Rows from block 4 of a small image classifier, named by matrix and row number. Rows with one number belong to one neuron. Each number is 128 + 32 x the weight over its row's rms, rounded and kept within 0 to 255. All counts start at 0. Numbers have three digits each.
Before each neuron's rows are labels from the 100 images, of 14848, where the neuron reaches its highest value: "top examples" is what is common among them; "lies over" is the class under the peak. Only what is clearly more common there than usual is listed. The data: cartoon faces.
# fc1: MLP up (model.blocks.4.mlp.fc1.weight, 1536x384), inputs 96-191
# fc2: MLP down (model.blocks.4.mlp.fc2.weight, 384x1536, transposed), outputs 96-191

top examples: white hair; curly hair
lies over: hair
fc1.573:119114068138129121131131159126085137125172155159089103167136174129169120116104130096133136085097135148167112150132095118081120139136158164156162108054161199154167069117144165116120132126120219227147117097167085145112173189138127130094152146153085135166158066160174105132143171105160125109
fc2.573:148114151156118113124178126116195106093132156131112142157066133110060120113201129119128083113142194140087173114146148135110104081112121126104171110106073169119112132172173160153060149124108126146150101133037122145131187087148129156158126105171127147191141182107082104148171156135137107107

top examples: white hair
lies over: backdrop
fc1.330:112150162154142031095105117154167110108085156150092144154075158141130118187143165082102142194152121133165140142098144161126094113100179103079090146144164161149180168117118112158148105078160164109079097144111201133144106144132118144138204111134109068093128134136164153137130120106117118092
fc2.330:149150165088129095155118155119136129147075098172174198103093128055140152092069142168144101149129206138141134114164118123129138065140112144207114156118134184129198173141101124096070137138091151092195136129164126137118076108117127172097127138179174073140133179084139125092147165189152058163

top examples: white hair
lies over: clothes
fc1.509:155217149153128157092187113107119151109115157082087146144056105141149142094171206159116140101114088139132065117156139132118125110142141110116184105102092100146117174106138161101102150106130135137141076153148091159106198188174155119133131124090144061213163133183162203162137139111157160101
fc2.509:067115168210121099147098091120148109134138111131124115131178131101098112139085100100152118118143042075111169167161143149098109134082115093140107162117093136119159110048139119108113172166115056124113139118110136095125134116129101125113062151136101075141133104137119087193109174179131116085

top examples: black hair
lies over: backdrop
fc1.484:157138143125119119077136161144156125124126127075127152144121151187151143090102173176166118142131140137170110100128183102044155193094194095146098135090134156110157136130103186080190130135160137152102134154144169108108121163067119149152144133085132110090146109126129156157141093091132047140
fc2.484:106090167145109114125176125188114124159136186076153153144173186139084153137171168195134115124104159118141128160113132112101120082159099141075124102132155121142125167135110181143162151151101127121188132104113090131157035144106114165089149060143157075131105127147126158106125175059059134077

top examples: pink face; white hair; surprised
lies over: hair
fc1.744:108141144104081120117130093149180134073166175093138168135142075116146223105138094158061132134033175152127176141138181094118154231132097118137173154095127175101085167192109115105129191136092153102165177230187128161194114154191091134048108138110116152157150132115153091104077149131112126159
fc2.744:127082197119122121149146177115100104115153119143098153113155150174115097138135126121108113182098115070126181094121141132127102130109126184078045159070087082155120100160150103132208126139155200128048144162166129114127140140145104102089104144119181147110094071105135147143161160107143122116

top examples: white hair
lies over: backdrop
fc1.79:152173151119117174083088117156167141178119148082167089163222164127134120144124163136135164134122189136097139097116113089104171121139156112087150115101138158137124121082158168161130140137090130064115145144113159168128090104173171121109158066170091074116110077068153144113120137120101155142
fc2.79:177141125106156189064083149133130167147114131144129106118166140169092085054105172156177092132135179128119127081073155106114137136147130216173162104154103147139136134132151156136089119167170123142064153113128142120126064141112185094138160060116136096097090129129200111072133127082088111134

top examples: white hair; curly hair
lies over: backdrop
fc1.410:152139117211170091149144124180154138155123064092162126114128090124119119138127161176161186022129131104090140127124161129100106122149148089120126131168140134129139156079096094179119176086150133184091111110195171149107154207131106170063117131115076073124126084174129116117126146119184119115
fc2.410:132173140120145090160139090122097154143099151129121121167105151128109100109188142137169168101094088163095070122140144186140130109042125131134072173115197108129136179121111104159116091154108131154138092149091087138152156136141202147160162139124130166162040115117122170131113139088126146090

top examples: black hair; spiky hair; white hair
lies over: hair
fc1.489:148178161113050121112169103133187118213125112104145121113131129124131133122167191123078130106136150143127149078163160124080143110150137098147130125114150087106107150154116114109119120152108132131095086192103128093111110091125144164122159137093150127170113158160199132179143186079156127116
fc2.489:132167176135059054163137126136126111132103120129144198120121132080074168162172097125175120072136160068064151100146131122136129119191080112086044183102106130161172141148107106136182125117113120117128122122190054150186111133171156157168135103156102119142104139130129151115103223121128168086

top examples: pink face; sunglasses; white hair
lies over: clothes
fc1.71:105114103157193082099067147173160130132107093159090127131148103161127100161125099087146141125102119149171119123161110127167157145149132107123137129181090130100098123138050092080153101189129110165151135182150096134139157114165129127050166073112146153135166160140116158154186052069119147177
fc2.71:133145127080149097175187081103132142129124158107068013109173117092197124099098123151092145185095074150140174147120163076137142150198136096098121108172093166070129129102158106083131093153115180142164148147125099196123151123133134096119175136115141150133152099101148091103154169111135145150

top examples: white hair; curly hair
lies over: backdrop
fc1.733:166179179060121107160168100119146105106163111163194140096105102118155138075143085102145108161125111119157154090118158147078150166097133142128134141130133153158074159113127081063101102118154107145144231117077195179103162086140111142110117081117098117182122170139109145088157133134178138151
fc2.733:177147126166081093164135128139123102143204123086112161108142152056187137138134145112150092118161109122161178141161101130144098105110104113172147150139147157121085129055112172130103119128123079105146161141121119151119102084101114138151176115129069164115190083166157151119120116153096097136

top examples: white hair; curly hair
lies over: backdrop
fc1.128:117065198094125067090114121159127114204120172169109159132107129086195161131143111151159121147085124108150108092113131166102083119093104116162121165105101082121066058138116154099153109091104129124139141171152095085098126129138099171114099079120173055123137110093176085152147135120167152161
fc2.128:149182109098100146157096150113117207175131102097180120099115149097142143128099122182135178188150149147127103186123162136123107120147138080159124109167094118125109180164081201129129122152075093134170104127139120149095155093115100177143140155115165155160109091158163128175095127144101132140

top examples: curly hair; white hair; black hair
lies over: backdrop
fc1.84:160144138101127158116133104211148135141116083101173173150156107120134093141087137149133150083102135126057078155111114168126119148124139121128152120084173086077126162097168150129125135114116112198111118136111155114135141114102168048145090130106106145149118111122123104118088110148174135117
fc2.84:090122114156105115136075134113100099112138162106154124106123164132104052134110068093090071122092173115154180114118135136147149070130113182149073110195135153069065114167084096159113133097093109156080125107142112116081165120187127182185180116090078172113114126084111093070147149157135095125

top examples: white hair
lies over: hair
fc1.91:056145085129121151120178176106113185144192129156115095198120116082119102126097183156111142099106125108076140108149115095116132180149121130130113085088140163091170122170123112170172131164083184179138118149127094116128103150112124132181095107104135202198168074128144101135119100149116111131
fc2.91:138162119127119156113151111078175069119129150123102116149153101111080149129143077140118081099123129161073187150139188094111076147127096111100102161104081114095159072130086115183066143151074165204136160143160106152079130099126083113156091148109133083163106115124127089147164136124150155114

top examples: white hair
lies over: hair
fc1.743:079140143104105140154137141148158214168087106119136104141103193083105096097150120168137145119130137065167198092135145169159146167166157100154130105157141126062167122177131095127145133133123112149175119103111143164200140120104191125142127136164139142108135077117135068145140108158110077081
fc2.743:187126154096087092119191103092136208081066131155136118090137157120079149116151144159149111142057184126142124146165173154162083099117156131114102085176094138151164125114128121139149123144107108132171151140177118167132111113146155117133132157102176186107134160185095155109088119171119157177

top examples: white hair; curly hair
lies over: backdrop
fc1.547:135153204174134122116126121125139157121141178165130164133081112066174172133108085159122120164121077109152130048173141153065139071140133118115113136130106171144101107143177186161141155077122145211111143134113130099154115149153170108111155115109117075149115112114128072110104188135110150139
fc2.547:146190148128097140097112180134157130128086107082118158104099157151110125089142089082088161145124126127109098138121147088087123119107109136116126084119138093149124160069185126133052167142119078189156137129161086149093132115097096149139180159108136131128104124147109102179150155097117151082

top examples: white hair
lies over: hair
fc1.31:123158126140106112154119159104095086133167119151129082109192166130167136135150108159118077100122155095152147173147094156058134131191168097130127102162121163120118143157131159137095139133035107200156088119158143106087144108168183199080139133077163117103149080135156118147161163152165065025
fc2.31:112160187109130094146125137134156107136114087118113128138170165150102138098201096156098130080134153125089137134125055111058145108102196150140136202111125139144153132138085109120161191151118106122133166084114092098163093117125125109153119137138133105125118119094117137149141123134187111145

top examples: white hair; curly hair
lies over: backdrop
fc1.525:109087149109135114091105159129105115122131148143108126157154134134171149131181122103122129113082181122155121117074193149147138131126132092123111142104141163146119072119207180160167113104113177152099106142123146128095139166153144127115181151129093061102105027087196121123143155176166154125
fc2.525:133139107123145111107173196152107187232094092156125168103084191126135143128181121133119089115111142164130118113050097082112119129192105117171114095138056132146134122180129116123079140154163115135119123207155102101098163120093053154099138140158166160144178192155114089129121151175129120126

top examples: white hair; curly hair
lies over: skin; hair
fc1.314:165099117124117151154199170107084152086107148170180128164113125147166124123170141118163176087058111164113165185144149165105183165149160132105118146136101079116171091162087053132183157150096205127095101111129123163158085139109092158122163124039071037144138083148147135107103105099172156102
fc2.314:150140135125092154160187156175167122110123121103151097050131130167138073175165140156111117088115134123110131099157125180128106150118131078185180081117130115103127146134178125105096139123126146076100090121156144175087140136166148170192140165164116165156104132076150118204174115112110189152

top examples: white hair; curly hair; black hair
lies over: hair
fc1.239:143140154129149169135126140133117134147184128146120120100112140123128185077153123119124165112140135079174148149160111131083102096145159156074131062089099123185149132126132165195151120093113129158084154135097117092168101117182118043146137083096092116126116118132130088130112116103080126119
fc2.239:140050102117144143185112071084193126084138125152144144167130059165144154104130124138120040110136097069164121145090123144169133089099153153125157154077099086092193172116125142142071113178142150139073157116082104164143111167119070135048174069051164147125164108086085093161161131101143061164

top examples: black hair
lies over: hair
fc1.580:164152192064108113123092146139096139118102131134141158122161135197101169114192133067075183180078163166115146130094114152197146120115157147152107152169110177114077122183111122112113205100109190157097141137125139115112098160103096091121127157129143149121130092123174122113146121104183102109
fc2.580:109074152101172096128129096148129170127081102214158178126073119157127129119139114046111117144146122069190151142140110147113134095184126122158119152090125167142134083117132104074149106162170148131140143119100100119202153098169132090141070151158133099061173124147121108097084174133117172119

top examples: white hair; curly hair
lies over: backdrop
fc1.406:111096162093144175109125116129181126113124146114178145143125096155137134083159130134151158099122147156090166104087207117160128130110118153140135140169090199147145126118098135173084106146169084119082151135184133128081173141194125096124148135112117084131121136104110135130255155159118170122
fc2.406:197122183155140090122151090144159099157196109113099168175113138139110121098108132111157152144106123134147130111128134144098098139136093083159117178154145094175141175124083186135084092112119180180122145120090144091124139079111164145091092098085148145130137082135123137078142107099161110157

top examples: white hair; black hair
lies over: hair
fc1.11:189124126161152140132088130152089099121119147107141205098173128138078150181193180076116160136152119077134125106145117112121102139171089106129076198123138187142128136169146177139112061108131197094172115154126106149136124172164141120132053115099149074227148045133150114102122108120178120120
fc2.11:129091155105126138096138173121163146067173157155102146149164076145145115084101117100159124158141175101129200175139166131086150145085130085111146087163105177192098089110131166128128127105109069103094059179181123141064122106067115137161081154112089178106140119137108114194122147160150129121

top examples: white hair; curly hair
lies over: backdrop
fc1.201:125159208164057126108111122174182179123157079209129132148169131096107094147093099127149056124102161083187149114162103088126155142158144134163130138177158096092155108117119145164095141142142168098097118137127097106130104116156150105097124106041131069143202106160134089109135177133158126145
fc2.201:188128123184063119161076153155149180129140181115159142133127164147091133107100101078143148058142098133143096119103125189120132126104090109078089145164141161116143151124137137156148116091104146137100092135045092203102129103130130144123123145205053184137144134100129065090185055116134121154

top examples: black hair
lies over: skin; hair
fc1.637:145100088060115159142138115144184117132107118092175147110164171164174143145143162092114098153085107164161119066106128145152107131158155099109155139097125073104077139156102141098101135122110103113153131104122156057169166162167091099160070100121154142112149046199189147116143152112163134098
fc2.637:135119144115185103140172172121124148177125127094181135103070211194138122179139151111185084104092083137163099172130123129196117156070099146166150153158137103124106134137136150116081166118125123120084145140076147159131136074154128176143139162159071102130142143185119066125155082133100111079

top examples: white hair
lies over: hair
fc1.120:097145127057093165123123109105131065119129144094119098149131187207123154087156122153078121113125094123118162112157121119103119124149127123120132120124137143132125156129160147112189112130073160189109134097163174101100148165050150127158200147161076084111168072147145114118149100103152062092
fc2.120:179137166176067132122179130108199130057118159153174093182124098084135146163145139155141102036139099099071166089101108150104136121102155127130075134122114153130136144096087122129168141102096131091120114142144131140134195078161138093199173160134169122110083148148180174128126102094149142133

top examples: white hair
lies over: backdrop
fc1.538:137123149120140125093110128149079097129149096136122122165148151119146197098151137148115126122072119106194087084094143168098098150205139194119122085119198114169154089141142157092137138074134099105172160123228099153120180168118110132110129132066178131137181119140149138131163185127085107071
fc2.538:093196155110185170137130158132164162154105159109081129161120182166102115155185101087148095106146126083105123165117195131115111104098157138164142116180065130171125095118142150157134118167119139091149176163108109143048117122113130161154114144101122165146145099110155158149123093174125160120

top examples: black hair
lies over: backdrop
fc1.456:116157142075130095160151129133165124165099162098101111076161110115155168115130148144136128115105142124129176106110131132106141220154095166127086095160120103079138115089079105171196107090113144110132175173165136126110109211113130090129101140120157117131165125108095078129222134141134133177
fc2.456:125137150110113096155098164106094096127104084050117150135132144157164127131162107120167143079060131092149122137107115115099156092099094090141084123147159132137099052110075129118136137097136153115098103121125071147114128128104109115078118118097131157152143145102130165111125102081201125155

top examples: white hair; curly hair
lies over: backdrop
fc1.142:169081135125162122075102121137174168126117131176158143111056126158180163090102161139158139174133162120142154093169140138196145154119165128123098187147070141123113175108127146122151088156104155109099115192187169116156143172171127136112118071162084113139147113164143150151175120148118145126
fc2.142:140076152097121065187125126141149134125094161184157176190064149137158131149144166148058110124112117109110095107149138098102191130127152146206114126137093127108124140132167143148108176174101161125133146084142140130143202176224127114082137076144162189148176116145146176153079139136101116090